{
  "arch": "convnext",
  "model": "multi-label audio tagger",
  "dataset": "tunes sung on syllables by a formant synthesiser",
  "train_examples": 39062,
  "gain_aug_db": 10,
  "n_mels": 64,
  "hop_length": 320,
  "input": "log_mel",
  "spec_augment": false,
  "win_length": 512,
  "isotropic": false,
  "norm": "rmsnorm",
  "activation": "gelu",
  "mlp_ratio": 2,
  "inner_norm": false,
  "moe": "soft",
  "num_experts": 8,
  "moe_every": 2,
  "expert_mlp_ratio": 1,
  "slots_per_expert": 1,
  "shared_expert": false,
  "patch_size": [4, 4],
  "conv_stem": false,
  "depths": [3, 6, 3],
  "widths": [96, 192, 384],
  "kernel_size": 5,
  "num_labels": 26,
  "residual_init": "zero_last",
  "optimizer": "ademamix",
  "lr": 0.00075,
  "beta1": 0.85,
  "beta2": 0.98,
  "eps": 1e-10,
  "beta3": 0.999,
  "alpha": 4,
  "grad_clip": 3.0,
  "sam_rho": 0.05,
  "steps": 11400,
  "batch_size": 512,
  "epochs": 149.4,
  "lr_schedule": "wsd",
  "decay_fraction": 0.3,
  "final_lr_fraction": 0,
  "warmup_steps": 1140,
  "weight_decay": 0.5
}
Rows from expert 3 of block 9, named by matrix and row number. Rows with one number belong to one neuron. Each number is 200 + 30 x the weight over the matrix's rms, rounded and kept within 0 to 999. All counts start at 0.
# up: expert up (model.blocks.9.mlp.up, 8x384x384), inputs 288-383
# down: expert down (model.blocks.9.mlp.down, 8x384x384, transposed), outputs 288-383
up.201,119,414,232,240,212,215,7,0,0,203,358,297,254,146,294,159,146,223,281,388,132,326,320,237,95,243,201,345,399,203,244,303,412,191,245,289,131,114,161,0,97,133,39,328,348,101,73,81,144,120,324,209,144,0,66,263,63,369,163,278,307,113,113,301,152,245,277,319,292,265,98,121,139,91,133,91,85,63,121,267,175,117,232,209,72,302,98,219,81,101,187,141,98,169,244,235
up.204,161,361,225,201,112,267,102,25,0,207,417,295,195,137,186,270,67,46,241,318,98,273,351,213,194,211,129,256,313,136,263,178,382,183,168,170,122,194,129,0,216,135,246,280,282,189,223,68,203,210,227,209,93,36,95,195,203,260,94,218,178,152,154,224,192,177,258,303,317,295,133,177,189,138,253,225,198,187,83,161,172,122,234,152,123,235,14,153,174,117,192,239,301,120,251,156
up.205,218,283,308,176,0,121,388,322,105,116,299,243,279,191,207,88,290,306,151,248,77,168,256,144,224,271,205,210,294,293,436,176,209,285,170,101,90,233,183,38,130,166,180,83,151,275,147,201,21,129,188,259,41,226,112,213,101,131,419,307,274,223,155,202,134,177,238,258,111,311,260,199,186,195,179,140,207,211,76,52,208,156,300,159,227,225,47,125,164,317,315,337,300,258,334,39
up.207,209,220,204,217,194,201,204,199,227,248,210,198,202,183,185,198,206,187,220,215,204,172,206,195,195,207,182,205,214,194,204,215,204,200,199,208,211,191,194,191,191,188,199,191,197,190,192,194,202,188,226,186,169,190,185,225,194,211,196,208,203,177,198,192,199,217,213,190,194,231,208,170,197,190,210,204,223,201,209,204,194,201,202,195,209,202,216,186,197,239,201,212,178,189,220,188
up.210,148,245,150,150,194,226,150,146,140,243,272,266,225,129,281,271,191,231,264,263,190,244,262,201,197,225,164,212,259,202,185,350,277,232,251,135,184,171,212,104,188,154,231,258,235,124,170,212,148,129,186,212,132,159,141,264,137,212,278,265,258,125,121,187,173,181,160,278,256,141,156,148,164,139,269,194,195,165,140,225,114,187,237,173,123,236,238,235,302,183,190,178,229,118,241,232
up.212,154,220,202,185,187,205,179,310,151,236,363,294,212,145,257,224,186,241,285,258,222,347,246,184,172,216,202,248,225,177,213,148,294,235,261,193,270,207,183,133,158,113,199,247,248,154,248,212,200,234,196,250,164,179,157,205,163,204,228,211,254,154,173,177,182,253,207,229,243,138,196,141,220,136,268,225,145,206,146,196,201,166,254,188,158,231,227,205,230,270,177,167,206,225,293,226
up.214,170,260,194,193,194,205,168,90,136,159,319,229,217,198,205,177,204,168,212,228,221,222,221,199,183,207,224,192,229,185,233,215,258,202,216,189,172,184,167,137,177,166,198,250,225,191,231,187,181,180,211,191,187,119,186,190,203,210,197,233,232,200,184,205,183,211,241,224,238,223,187,187,212,172,203,196,188,178,157,225,181,196,223,208,161,213,188,209,185,203,174,174,208,205,218,281
up.216,128,369,189,172,262,168,108,90,31,116,348,291,258,200,268,171,214,189,298,297,228,253,285,242,136,167,330,217,271,207,264,290,362,148,322,197,161,276,131,58,199,130,146,283,252,161,165,206,152,154,213,151,136,41,170,175,125,299,133,309,311,149,110,268,208,209,270,297,269,238,162,120,132,158,202,219,0,164,153,311,164,218,162,233,100,259,145,250,110,177,137,197,206,264,202,320
up.217,66,442,170,165,132,256,10,0,0,232,403,305,184,50,421,219,229,377,312,432,90,319,327,232,124,251,209,349,391,237,295,229,514,195,278,198,191,180,140,0,48,74,200,312,363,63,138,144,58,108,292,179,26,20,0,252,22,363,335,339,408,99,116,122,159,296,276,448,302,108,34,123,89,42,269,211,245,199,59,264,187,48,246,119,0,298,170,222,260,89,170,59,159,109,358,291
up.221,202,202,199,194,203,200,199,201,195,197,200,205,198,200,197,201,197,202,206,202,197,194,203,203,201,201,209,202,198,210,200,199,202,205,200,199,202,201,201,199,201,202,198,204,203,195,197,201,198,199,200,195,201,201,199,198,195,202,201,209,201,197,201,200,199,203,204,197,202,199,200,198,201,199,208,201,197,200,201,199,199,199,198,200,200,201,201,201,195,197,200,199,196,199,197,203
up.223,200,294,174,191,93,180,208,21,76,158,373,199,244,190,286,207,256,334,233,322,312,310,197,246,186,276,233,285,210,248,216,167,328,207,320,138,199,198,191,12,130,188,217,193,224,208,166,159,183,138,270,256,50,159,183,185,244,221,356,218,233,173,27,235,222,187,241,281,244,134,136,241,96,197,145,211,219,273,185,93,176,105,208,148,154,205,223,159,188,193,250,193,240,135,202,233
up.224,202,200,200,196,203,201,198,200,199,203,202,202,196,200,200,199,196,203,200,202,197,201,202,198,199,199,199,200,202,199,199,200,203,201,199,200,199,200,198,198,198,200,198,199,203,196,199,198,198,198,202,202,199,198,198,202,194,203,197,201,202,197,199,200,197,197,201,199,202,200,200,197,202,198,204,197,199,198,199,195,198,199,199,201,197,204,204,203,201,203,202,203,198,197,203,202
up.228,196,201,198,190,205,201,199,200,200,203,200,200,196,192,201,199,198,199,201,202,198,198,205,197,199,200,196,200,203,197,200,197,202,200,202,199,201,201,199,197,200,200,198,200,201,197,200,200,199,199,202,201,198,194,198,204,195,201,197,198,202,198,196,198,202,201,200,199,201,200,200,197,192,200,201,199,199,201,200,205,199,197,199,198,200,202,203,202,202,200,200,200,199,201,202,210
up.229,198,233,179,210,190,211,210,189,216,210,206,206,195,183,227,210,199,191,207,213,209,214,217,181,186,192,186,205,193,207,200,205,213,215,213,192,212,220,202,179,204,180,179,204,216,197,201,215,209,203,213,206,179,209,190,221,174,210,216,203,220,207,201,175,206,207,205,202,205,200,215,175,207,187,212,192,183,205,194,218,192,187,191,174,185,220,198,183,218,222,213,199,197,202,199,215
up.232,201,202,198,199,201,201,199,202,198,202,200,198,199,199,200,199,198,196,203,199,200,199,201,197,201,201,198,199,200,199,201,198,202,200,198,197,204,201,201,199,201,199,199,201,201,201,204,199,202,199,200,198,197,200,199,200,197,201,202,202,205,196,200,200,200,200,201,199,202,200,199,194,198,199,198,199,199,202,196,196,194,199,204,201,198,202,198,200,200,201,198,199,201,199,202,193
up.243,202,236,205,199,204,206,190,181,176,229,226,216,200,194,201,207,209,202,214,221,197,218,210,196,206,209,190,223,223,196,189,219,225,213,202,189,203,215,194,186,186,183,189,217,202,186,196,201,190,175,205,192,191,185,190,188,171,226,206,203,212,189,204,183,210,202,215,204,212,210,199,211,178,195,208,201,217,191,183,202,212,183,193,189,180,201,192,193,207,209,205,209,203,204,209,217
up.249,199,202,199,201,199,202,198,199,197,202,199,203,202,199,201,200,201,199,199,200,199,203,201,197,199,202,201,203,202,196,203,202,202,203,199,201,204,198,200,199,198,201,200,201,201,199,198,199,199,200,198,203,199,197,199,201,192,203,203,198,201,200,200,198,200,202,197,201,201,198,198,201,202,199,200,199,201,199,197,198,202,198,207,198,198,202,201,199,201,204,198,200,200,201,202,202
up.260,208,227,173,194,187,212,228,198,233,198,217,195,191,178,205,223,228,230,189,229,218,227,219,176,170,189,174,194,174,217,221,216,226,217,201,192,221,216,208,171,212,176,164,180,227,190,201,216,207,190,224,200,173,225,187,242,169,216,236,225,231,219,176,172,221,217,233,199,218,191,222,187,209,168,221,192,178,252,181,223,178,169,168,178,165,229,156,185,215,204,211,191,145,206,214,150
up.265,88,320,166,157,179,191,130,95,90,176,242,292,202,159,266,199,172,194,226,290,177,251,255,222,202,203,223,255,248,271,250,233,329,159,252,219,180,180,172,78,157,179,207,288,225,138,202,178,115,179,253,174,111,170,121,205,132,323,248,251,242,225,176,229,231,184,260,333,253,199,147,129,128,148,305,207,246,195,113,292,171,169,162,166,124,191,154,146,150,204,108,151,234,175,209,228
up.267,107,505,325,203,156,328,0,0,0,62,519,418,249,158,319,253,215,168,323,366,83,361,311,288,70,219,236,384,453,125,331,173,592,192,263,217,46,78,168,0,144,63,66,340,266,141,258,74,111,183,291,144,70,0,105,211,65,392,256,299,322,119,135,277,64,341,279,419,304,373,70,66,20,111,288,90,123,219,9,318,189,177,286,250,0,241,139,125,116,92,41,103,167,386,364,335
up.274,136,337,142,277,150,276,48,109,0,253,362,318,124,184,330,177,238,331,319,378,130,233,263,262,222,306,242,335,336,289,225,333,473,195,259,114,126,221,267,5,139,108,222,308,336,100,28,197,105,28,276,91,109,20,89,179,57,319,274,287,330,120,142,187,324,351,296,323,267,147,129,177,17,119,218,163,311,161,62,255,277,126,196,171,59,232,154,242,186,214,292,204,123,222,225,282
up.279,199,201,198,198,200,198,201,197,192,212,200,202,202,199,201,201,202,202,203,201,201,201,202,199,201,199,193,201,200,199,196,201,203,204,201,201,200,201,200,198,201,195,198,204,200,197,201,202,203,200,200,201,200,201,201,200,193,202,198,201,201,201,198,199,200,196,200,205,201,200,203,203,195,199,202,197,203,195,201,196,196,195,195,198,199,202,197,197,202,205,198,196,203,201,201,210
up.286,203,208,198,200,202,199,200,198,201,199,201,199,198,201,201,199,203,201,201,202,199,203,203,199,199,199,205,199,200,200,197,200,202,201,199,199,200,200,197,198,200,197,199,199,202,201,201,200,199,200,202,201,200,199,200,201,198,201,199,201,202,199,199,199,201,198,197,199,202,201,201,199,202,199,199,199,200,195,202,202,197,197,199,199,199,202,197,201,201,199,201,202,199,199,204,203
up.296,194,221,203,193,199,213,200,193,177,199,199,202,207,197,220,212,188,172,219,191,211,220,189,226,224,197,222,191,208,218,193,224,204,217,208,194,201,218,184,191,180,205,196,201,187,190,209,192,215,179,210,209,201,187,196,190,173,205,224,194,203,193,201,189,199,195,194,215,212,188,191,177,222,182,198,187,199,206,206,197,192,190,228,190,191,200,226,182,198,204,202,212,204,200,186,268
up.300,192,211,188,225,187,206,196,200,199,234,198,201,213,209,201,198,203,188,213,195,188,199,199,190,195,201,199,218,202,200,197,203,208,210,194,199,219,195,199,173,194,198,207,207,195,200,208,191,220,191,200,207,199,191,205,197,182,201,205,217,190,202,201,199,195,205,190,187,218,192,182,209,131,195,176,179,186,192,188,149,199,197,214,198,184,197,204,186,203,225,216,201,213,199,209,199
up.314,198,201,199,200,200,201,201,201,199,192,201,202,201,198,200,202,201,203,200,200,200,203,201,197,201,199,202,204,201,201,200,200,201,201,200,199,200,202,200,198,200,198,198,201,201,199,199,200,197,199,202,203,197,201,198,201,197,201,202,200,202,200,201,198,201,201,203,201,200,202,201,198,199,198,200,199,197,201,200,200,198,198,201,197,199,201,201,199,201,200,201,201,197,197,199,197
up.317,144,402,108,161,123,280,19,17,0,54,352,312,211,185,337,210,196,302,266,378,183,243,259,288,97,228,265,353,432,233,273,289,489,194,263,236,70,196,156,0,180,134,31,308,358,128,328,68,157,137,306,168,88,0,75,304,0,416,168,282,323,128,147,250,239,258,284,290,265,303,113,134,42,93,186,134,88,147,71,198,148,147,260,160,42,271,259,176,0,24,90,127,53,255,157,296
up.319,195,203,195,201,202,209,200,201,199,200,199,206,202,195,201,198,199,204,206,203,202,206,202,197,198,196,203,202,200,204,199,200,204,204,202,199,204,202,202,197,199,198,195,201,204,197,197,198,196,195,202,198,196,200,197,202,197,203,200,200,201,197,200,197,204,200,196,202,201,196,203,190,197,195,203,202,202,204,200,202,200,195,198,202,193,204,200,193,204,205,200,195,198,200,200,199
up.322,196,203,202,196,198,205,202,207,200,212,203,204,202,197,204,198,197,179,202,203,192,202,204,198,196,194,197,193,202,201,195,198,204,222,192,203,209,192,191,196,198,202,199,202,209,192,185,200,192,193,205,195,194,186,192,196,191,204,197,210,200,198,192,191,202,209,203,205,199,182,195,204,191,195,210,210,204,200,194,188,201,196,206,194,199,206,208,197,199,208,192,204,195,194,198,198
up.327,179,217,201,205,173,214,167,144,138,158,300,252,212,158,228,202,212,211,214,245,200,242,211,209,189,202,204,238,240,171,197,205,251,187,221,207,224,202,142,162,202,198,195,232,223,176,186,191,187,170,203,211,201,173,173,212,193,213,226,188,205,181,180,202,199,202,210,215,214,204,191,194,187,187,222,202,200,191,173,228,198,193,220,192,170,206,219,196,175,185,191,187,197,200,219,217
up.330,199,200,197,201,199,202,200,200,201,198,198,201,202,199,200,199,199,197,198,201,200,200,202,200,199,198,200,202,200,199,200,202,200,198,203,200,200,198,198,199,200,196,200,202,201,199,200,200,199,198,202,198,199,199,199,202,199,201,199,191,201,200,199,199,199,199,203,200,202,200,200,200,202,200,199,197,201,199,200,202,199,199,200,197,200,201,200,199,200,202,200,200,199,200,201,210
up.331,123,179,204,73,263,298,316,68,103,158,119,138,152,147,158,215,126,164,246,227,235,217,364,95,202,175,150,380,296,92,217,152,322,252,193,185,123,238,281,184,191,147,189,195,216,178,243,150,176,161,244,112,148,169,162,243,39,284,126,127,236,206,209,266,113,143,204,176,163,75,141,229,192,209,272,195,293,143,205,290,224,224,228,283,120,281,182,265,167,144,185,164,210,187,283,143
up.337,206,204,196,196,201,204,197,200,200,199,201,203,196,198,200,197,198,201,202,203,197,200,204,198,196,198,196,202,200,196,199,201,202,200,198,198,202,199,200,198,199,200,198,198,202,198,193,199,194,197,205,201,197,197,198,202,199,203,196,202,203,196,198,196,200,200,200,198,203,200,200,199,201,198,203,198,200,202,200,199,200,197,198,198,198,202,202,201,199,201,203,202,197,198,200,203
up.343,166,224,194,202,203,204,184,170,163,237,240,218,204,180,231,177,195,199,240,205,205,209,222,193,191,174,214,216,217,199,248,214,229,212,222,187,177,204,128,168,206,206,188,208,203,209,198,200,226,190,202,185,193,193,192,193,165,221,192,244,205,206,179,199,186,203,212,221,205,235,193,171,211,152,228,201,179,222,173,218,186,210,204,195,157,208,197,197,197,184,228,228,185,202,221,242
up.345,124,380,16,264,249,267,21,86,42,10,284,149,205,104,339,146,136,331,200,250,79,149,193,361,55,279,157,350,292,221,468,185,452,147,171,202,111,254,328,47,205,169,0,326,148,220,100,91,177,207,396,157,51,118,89,258,55,323,240,258,315,132,99,87,134,281,239,411,267,187,85,130,60,112,286,362,97,148,151,297,316,208,222,175,68,230,351,276,178,120,199,134,137,271,288,250
down.201,119,240,208,196,548,138,243,391,0,280,54,269,204,236,103,188,92,143,105,113,302,90,29,424,244,207,102,290,166,224,306,194,139,237,449,218,183,214,184,138,43,0,104,58,38,183,16,393,208,238,303,117,180,502,0,307,370,351,81,134,200,223,99,244,148,279,68,195,143,387,176,88,309,209,0,122,167,191,259,270,179,360,94,133,205,220,84,229,254,138,24,64,55,26,391,235
down.204,268,59,127,258,0,279,174,146,244,119,274,144,270,241,156,298,386,152,110,173,167,107,123,312,119,294,237,320,208,267,179,86,88,339,189,115,268,55,91,114,121,222,102,83,112,80,295,151,197,273,157,25,254,328,86,95,329,300,276,151,229,131,228,257,162,227,265,76,208,328,116,21,331,223,142,140,198,179,165,289,329,138,170,246,330,449,66,304,99,123,164,170,292,277,201,191
down.205,297,170,152,163,207,290,297,112,217,61,291,162,346,0,199,255,62,199,231,356,280,255,281,162,140,265,192,131,199,271,292,28,36,424,93,48,238,76,103,213,316,77,284,142,284,247,147,28,205,220,225,289,82,223,234,264,266,228,321,360,84,291,149,435,198,43,24,220,339,135,282,66,100,0,286,277,363,213,272,237,287,224,226,229,145,193,141,281,167,62,150,232,0,185,294,242
down.207,67,145,229,104,178,145,281,224,155,192,212,187,133,260,128,201,132,184,203,162,128,208,138,165,208,199,214,152,180,316,247,239,202,239,129,235,265,218,200,122,222,180,141,266,233,222,232,160,261,181,216,248,246,225,100,190,163,213,194,195,262,245,242,277,217,242,217,202,139,150,173,319,160,170,149,229,254,201,230,212,152,172,228,264,71,172,174,129,185,267,186,191,273,257,312,212
down.210,254,257,237,110,457,156,247,228,241,274,230,201,167,259,166,196,142,287,173,243,234,103,176,142,98,199,180,207,187,256,231,259,119,168,138,180,294,381,233,179,303,59,180,156,201,295,172,169,196,277,343,216,264,248,99,172,233,55,222,153,165,172,144,85,168,94,262,165,138,128,187,210,277,234,148,197,271,173,183,111,253,267,192,175,161,104,224,220,204,283,223,282,196,249,211,247
down.212,236,206,211,227,230,198,231,183,204,206,214,197,235,190,177,209,184,194,199,213,226,168,194,159,193,178,214,204,225,214,201,217,197,189,203,207,188,189,219,172,186,192,209,227,176,221,179,195,197,188,188,208,215,241,200,189,212,200,218,174,178,191,216,187,235,204,200,190,203,197,198,224,215,223,169,190,189,225,185,202,204,212,206,183,205,184,198,184,201,205,203,203,195,224,179,179
down.214,208,224,194,175,197,238,214,217,207,222,199,206,200,228,163,177,166,183,233,230,164,227,188,189,164,184,194,193,201,195,177,173,166,201,183,209,187,234,211,198,208,186,215,207,230,208,194,215,171,218,211,178,180,206,210,197,205,209,226,202,252,185,192,194,192,241,191,229,230,224,189,214,183,223,213,214,182,203,214,193,212,204,226,186,190,174,212,206,199,207,220,193,159,217,235,188
down.216,250,275,235,170,299,259,186,256,151,207,194,201,157,161,262,169,191,156,161,222,228,122,215,248,230,299,226,199,191,163,291,234,139,254,160,245,172,217,219,205,224,149,195,169,238,197,133,199,246,145,247,240,146,140,222,372,284,184,191,102,211,174,163,172,149,148,111,141,214,216,323,221,155,135,187,218,222,144,215,227,179,275,272,266,235,218,225,184,176,183,229,202,235,136,282,205
down.217,310,144,236,209,219,232,195,259,139,120,230,196,166,185,253,156,199,258,241,240,181,298,184,245,169,254,190,277,223,188,318,262,176,178,91,234,181,375,259,178,177,180,107,164,235,222,230,237,199,119,299,148,253,223,207,270,197,278,165,240,200,220,44,206,190,90,231,113,214,204,184,295,179,111,46,195,246,179,189,258,189,249,267,57,181,213,47,132,231,252,110,263,1,187,361,193
down.221,194,211,196,195,191,197,217,191,200,203,184,191,205,187,179,204,200,201,198,207,196,196,205,200,206,206,194,192,190,196,213,208,205,199,207,213,194,184,198,194,223,175,207,186,198,192,197,195,221,206,198,199,195,206,187,187,197,193,207,199,192,205,195,216,193,201,200,197,203,191,208,196,199,190,223,215,199,183,190,190,188,200,218,190,185,210,198,229,193,199,186,209,203,205,215,204
down.223,207,240,271,134,111,237,134,195,58,157,104,189,222,160,284,269,157,282,164,126,96,154,211,182,207,63,0,231,238,78,284,229,297,181,280,215,147,133,210,194,193,164,306,237,177,179,158,207,289,138,87,116,228,295,181,299,227,243,169,220,209,215,200,229,170,316,197,227,217,107,102,293,53,61,92,176,120,359,235,333,88,141,127,97,214,219,272,260,195,302,319,137,264,157,359,329
down.224,187,198,196,201,198,199,207,206,199,205,199,199,202,200,201,200,202,198,199,205,190,193,201,198,203,195,200,199,200,196,197,201,199,205,193,198,199,197,200,192,201,196,198,200,199,202,198,202,206,195,198,198,200,206,199,201,208,201,194,197,199,205,205,201,201,187,199,200,207,199,201,200,201,198,194,206,202,203,198,199,195,201,207,198,202,204,198,204,200,204,191,201,199,198,196,204
down.228,196,199,199,195,204,200,202,202,199,202,208,199,194,203,193,206,207,196,198,199,201,202,197,199,201,200,201,200,198,206,199,195,199,195,203,206,207,201,196,190,199,200,196,201,201,198,200,202,196,203,216,201,198,193,201,194,203,201,191,200,200,200,200,202,200,203,200,199,201,202,200,197,199,200,203,200,202,192,199,198,200,200,203,197,201,201,200,199,194,201,196,200,202,201,203,199
down.229,205,191,200,193,200,191,181,203,198,199,197,173,204,203,195,204,219,198,197,202,216,209,190,192,189,205,217,177,201,209,203,196,195,173,203,198,205,203,182,196,189,216,215,192,203,203,200,194,213,200,192,204,201,189,203,196,199,207,198,200,196,195,206,211,203,212,203,195,202,208,213,196,205,199,212,177,200,214,190,201,209,196,197,196,198,194,207,204,204,193,195,202,215,204,198,200
down.232,176,182,217,172,172,192,226,211,214,184,214,173,215,212,218,154,184,213,203,231,155,182,185,197,209,204,224,282,208,181,157,188,185,232,150,183,221,227,208,218,188,215,218,232,185,229,200,171,202,206,199,173,178,196,216,229,194,194,191,178,194,222,225,176,219,181,244,230,184,200,241,191,189,211,211,201,203,202,235,202,202,182,189,219,227,211,204,180,205,189,222,183,237,212,266,246
down.243,185,198,198,234,232,213,178,204,184,181,222,191,214,190,200,235,202,187,194,172,180,213,222,206,192,214,183,177,198,214,216,186,181,219,212,202,237,186,169,199,200,233,205,197,187,206,202,187,208,177,213,213,148,174,245,183,196,245,200,213,197,205,160,246,171,226,194,184,216,233,206,184,212,180,217,216,201,205,202,204,217,191,207,226,199,205,193,165,240,164,197,183,180,202,248,183
down.249,201,227,201,214,239,202,140,175,203,196,218,221,187,206,194,160,207,188,220,210,201,228,202,197,192,185,212,190,192,201,217,197,219,204,214,207,203,201,187,186,209,200,219,203,211,210,185,205,194,208,195,206,168,180,180,195,222,219,198,200,184,202,218,223,204,162,176,191,206,211,208,195,199,204,190,199,223,220,198,231,210,202,195,183,188,212,208,186,188,181,197,187,209,214,207,215
down.260,174,210,153,242,123,169,240,191,221,219,237,203,241,142,190,191,198,121,206,193,173,162,161,238,182,226,183,241,221,194,225,188,153,280,200,178,142,154,188,214,244,250,221,209,179,179,194,154,216,131,178,205,229,247,156,157,165,218,203,232,171,224,207,172,236,227,171,214,231,214,207,153,273,220,195,177,174,227,200,139,196,204,177,215,208,241,210,204,231,172,205,176,169,193,191,270
down.265,161,272,242,260,269,203,183,207,248,189,190,231,115,245,154,163,170,119,185,259,108,201,198,226,180,180,239,65,177,290,139,287,150,304,71,298,140,249,179,144,176,260,239,232,195,216,181,218,206,215,229,212,241,123,134,136,185,93,283,64,193,157,266,216,172,130,214,248,141,159,192,231,249,258,243,128,255,230,250,76,162,207,139,261,207,197,231,164,260,191,188,252,242,262,285,287
down.267,143,131,217,97,210,251,232,223,212,299,149,206,70,291,211,402,181,126,180,255,247,67,118,205,319,162,225,327,208,184,125,225,117,203,226,174,177,198,334,188,75,174,160,208,77,176,113,134,217,207,232,186,231,329,192,258,119,200,298,243,222,102,272,106,322,122,104,198,160,261,153,188,264,251,118,177,335,204,233,217,184,233,92,222,327,291,133,208,244,195,233,209,178,229,262,149
down.274,235,231,199,186,296,247,107,188,254,178,217,72,133,140,179,200,198,206,314,252,267,194,218,216,181,338,225,95,178,249,211,201,57,114,217,124,236,274,195,131,337,137,287,30,242,162,193,164,175,341,217,230,122,99,300,254,143,202,211,233,213,154,172,152,178,163,177,139,251,237,278,119,244,141,232,249,277,152,297,182,239,209,229,238,172,206,181,193,196,164,131,246,202,222,302,209
down.279,204,204,204,209,197,208,197,206,204,188,196,205,211,196,205,203,200,196,200,204,197,206,201,204,204,199,202,197,205,198,202,195,205,202,193,184,195,187,207,207,203,204,202,200,201,192,197,201,201,190,198,204,195,209,202,204,209,205,201,204,200,207,201,201,210,198,201,193,199,208,191,206,195,194,190,209,200,196,201,205,193,202,197,212,205,198,193,201,197,205,199,202,195,195,198,199
down.286,198,204,202,207,225,189,200,216,189,217,207,185,201,204,187,212,193,186,213,189,216,198,196,194,193,209,193,178,203,216,230,213,198,209,193,200,202,198,205,176,208,197,218,180,200,217,200,209,192,171,210,176,192,211,206,188,207,197,209,191,207,212,194,203,193,194,189,195,196,211,191,190,182,202,183,195,200,204,201,214,191,206,210,215,227,216,200,204,209,197,203,197,202,194,209,217
down.296,209,146,118,240,281,206,226,213,190,198,229,174,187,176,166,209,228,247,227,191,181,181,215,189,233,205,228,189,226,192,212,176,204,189,179,169,200,176,195,185,207,230,185,193,158,183,185,229,212,193,169,228,276,238,213,232,172,177,165,190,187,203,174,193,222,207,200,213,207,221,198,190,227,186,283,178,221,208,218,201,162,223,257,148,193,159,215,203,236,158,187,226,227,210,217,195
down.300,215,180,182,197,221,187,208,228,181,244,151,194,185,198,178,178,181,177,195,192,177,226,209,198,164,175,200,186,207,200,196,153,190,179,191,196,192,206,201,164,204,261,190,193,187,239,166,209,212,220,276,183,189,151,208,192,224,203,224,204,198,200,186,211,202,186,218,185,236,217,188,193,244,223,213,251,211,165,199,155,195,247,213,217,186,186,207,248,188,228,165,209,194,264,220,195
down.314,203,201,195,206,209,199,203,212,196,199,202,199,200,194,188,197,197,195,194,195,200,202,198,195,207,193,205,205,200,203,196,201,199,196,206,201,195,200,202,199,203,205,198,204,199,200,195,196,201,197,197,205,207,187,184,194,212,198,197,188,194,195,197,206,193,207,203,197,201,201,201,198,203,206,204,201,201,203,194,198,196,207,203,196,197,205,202,193,195,191,197,195,199,211,200,201
down.317,48,246,248,177,292,239,292,261,208,198,106,234,161,215,101,283,254,204,218,164,180,132,107,310,199,262,339,286,171,217,170,155,120,151,142,304,157,209,202,203,108,95,125,116,200,288,141,232,224,175,256,159,140,404,233,175,131,189,224,190,297,247,258,177,174,120,214,147,202,316,291,105,190,234,1,235,326,146,225,229,304,228,198,178,233,237,140,195,197,307,143,214,247,74,271,208
down.319,226,198,210,197,202,212,190,186,200,196,204,206,184,238,196,176,204,171,200,196,201,211,191,202,214,179,223,191,198,192,189,195,167,164,192,213,218,235,197,197,196,198,205,207,221,230,203,227,202,213,205,175,200,195,196,191,208,200,200,190,195,194,210,197,211,201,199,194,221,201,198,202,205,207,161,194,197,185,210,175,169,218,201,212,199,202,210,214,197,158,204,212,190,210,181,201
down.322,222,150,179,225,222,173,219,232,187,203,183,197,211,226,197,205,187,177,196,178,164,241,218,238,215,205,182,186,190,220,195,154,196,257,198,211,195,180,189,153,203,245,185,183,188,158,214,192,210,164,218,184,208,151,196,181,225,206,165,212,219,209,193,233,180,211,214,235,213,253,182,206,244,206,195,229,178,190,184,213,206,222,205,217,205,208,210,227,214,188,220,166,199,163,213,185
down.327,207,183,175,212,293,235,238,198,164,207,199,197,163,170,149,212,194,191,248,160,246,218,202,221,198,198,162,251,200,225,198,167,195,208,235,181,185,230,200,149,211,203,200,211,189,209,171,217,197,197,229,207,219,164,186,198,233,221,213,220,174,174,187,247,166,189,203,191,222,273,188,199,236,222,252,180,218,215,215,181,203,204,190,219,241,206,200,221,233,198,191,194,153,261,216,160
down.330,209,205,201,196,207,209,201,191,199,204,193,200,192,201,192,186,195,198,203,202,197,203,200,211,192,218,204,191,199,203,201,205,195,209,204,201,207,199,185,200,202,194,214,194,190,200,208,203,202,210,194,195,201,194,210,197,189,197,204,202,193,209,203,201,195,208,195,201,209,204,206,192,188,200,196,211,208,196,200,196,201,205,216,195,193,197,202,209,189,191,201,197,188,209,210,203
down.331,183,252,284,163,150,242,222,303,147,133,245,95,100,341,138,211,295,235,30,380,189,172,275,225,312,359,165,129,113,301,176,44,162,348,276,215,205,210,121,106,461,286,196,130,133,278,158,193,221,318,312,278,151,181,279,112,244,205,283,190,247,201,159,0,377,174,346,226,313,208,118,289,34,109,44,324,223,189,341,242,188,13,236,276,266,293,149,227,266,154,4,232,260,446,318,310
down.337,198,209,201,193,213,196,207,209,205,199,196,212,190,201,203,210,204,195,213,195,202,175,195,212,206,213,189,198,203,216,198,212,182,197,201,200,209,192,197,196,199,193,207,192,191,205,200,199,205,183,204,197,205,186,216,203,197,201,195,210,191,197,196,194,183,206,206,198,207,208,205,190,210,194,202,201,201,174,209,198,200,192,202,193,213,205,208,195,206,203,205,202,197,195,194,223
down.343,150,193,231,141,138,236,214,158,191,196,159,214,180,209,208,219,202,202,170,177,194,198,186,235,208,188,195,282,160,160,161,214,214,185,184,226,205,240,187,206,173,211,199,237,222,180,213,182,227,210,179,217,201,214,154,182,209,222,236,208,205,192,221,193,191,212,203,191,187,207,198,210,189,252,179,169,205,214,199,223,191,200,146,218,196,196,188,209,181,168,208,212,246,179,226,194
down.345,184,270,340,116,291,238,231,194,363,223,199,285,33,321,312,343,238,79,295,224,72,170,146,190,274,208,240,17,295,217,214,99,96,253,50,226,101,475,321,234,112,308,176,186,160,172,216,204,186,139,356,320,122,131,178,32,151,184,258,339,242,169,305,184,147,86,350,183,104,193,274,335,363,61,170,121,314,209,332,3,249,310,45,290,0,110,154,34,312,206,276,97,328,147,320,153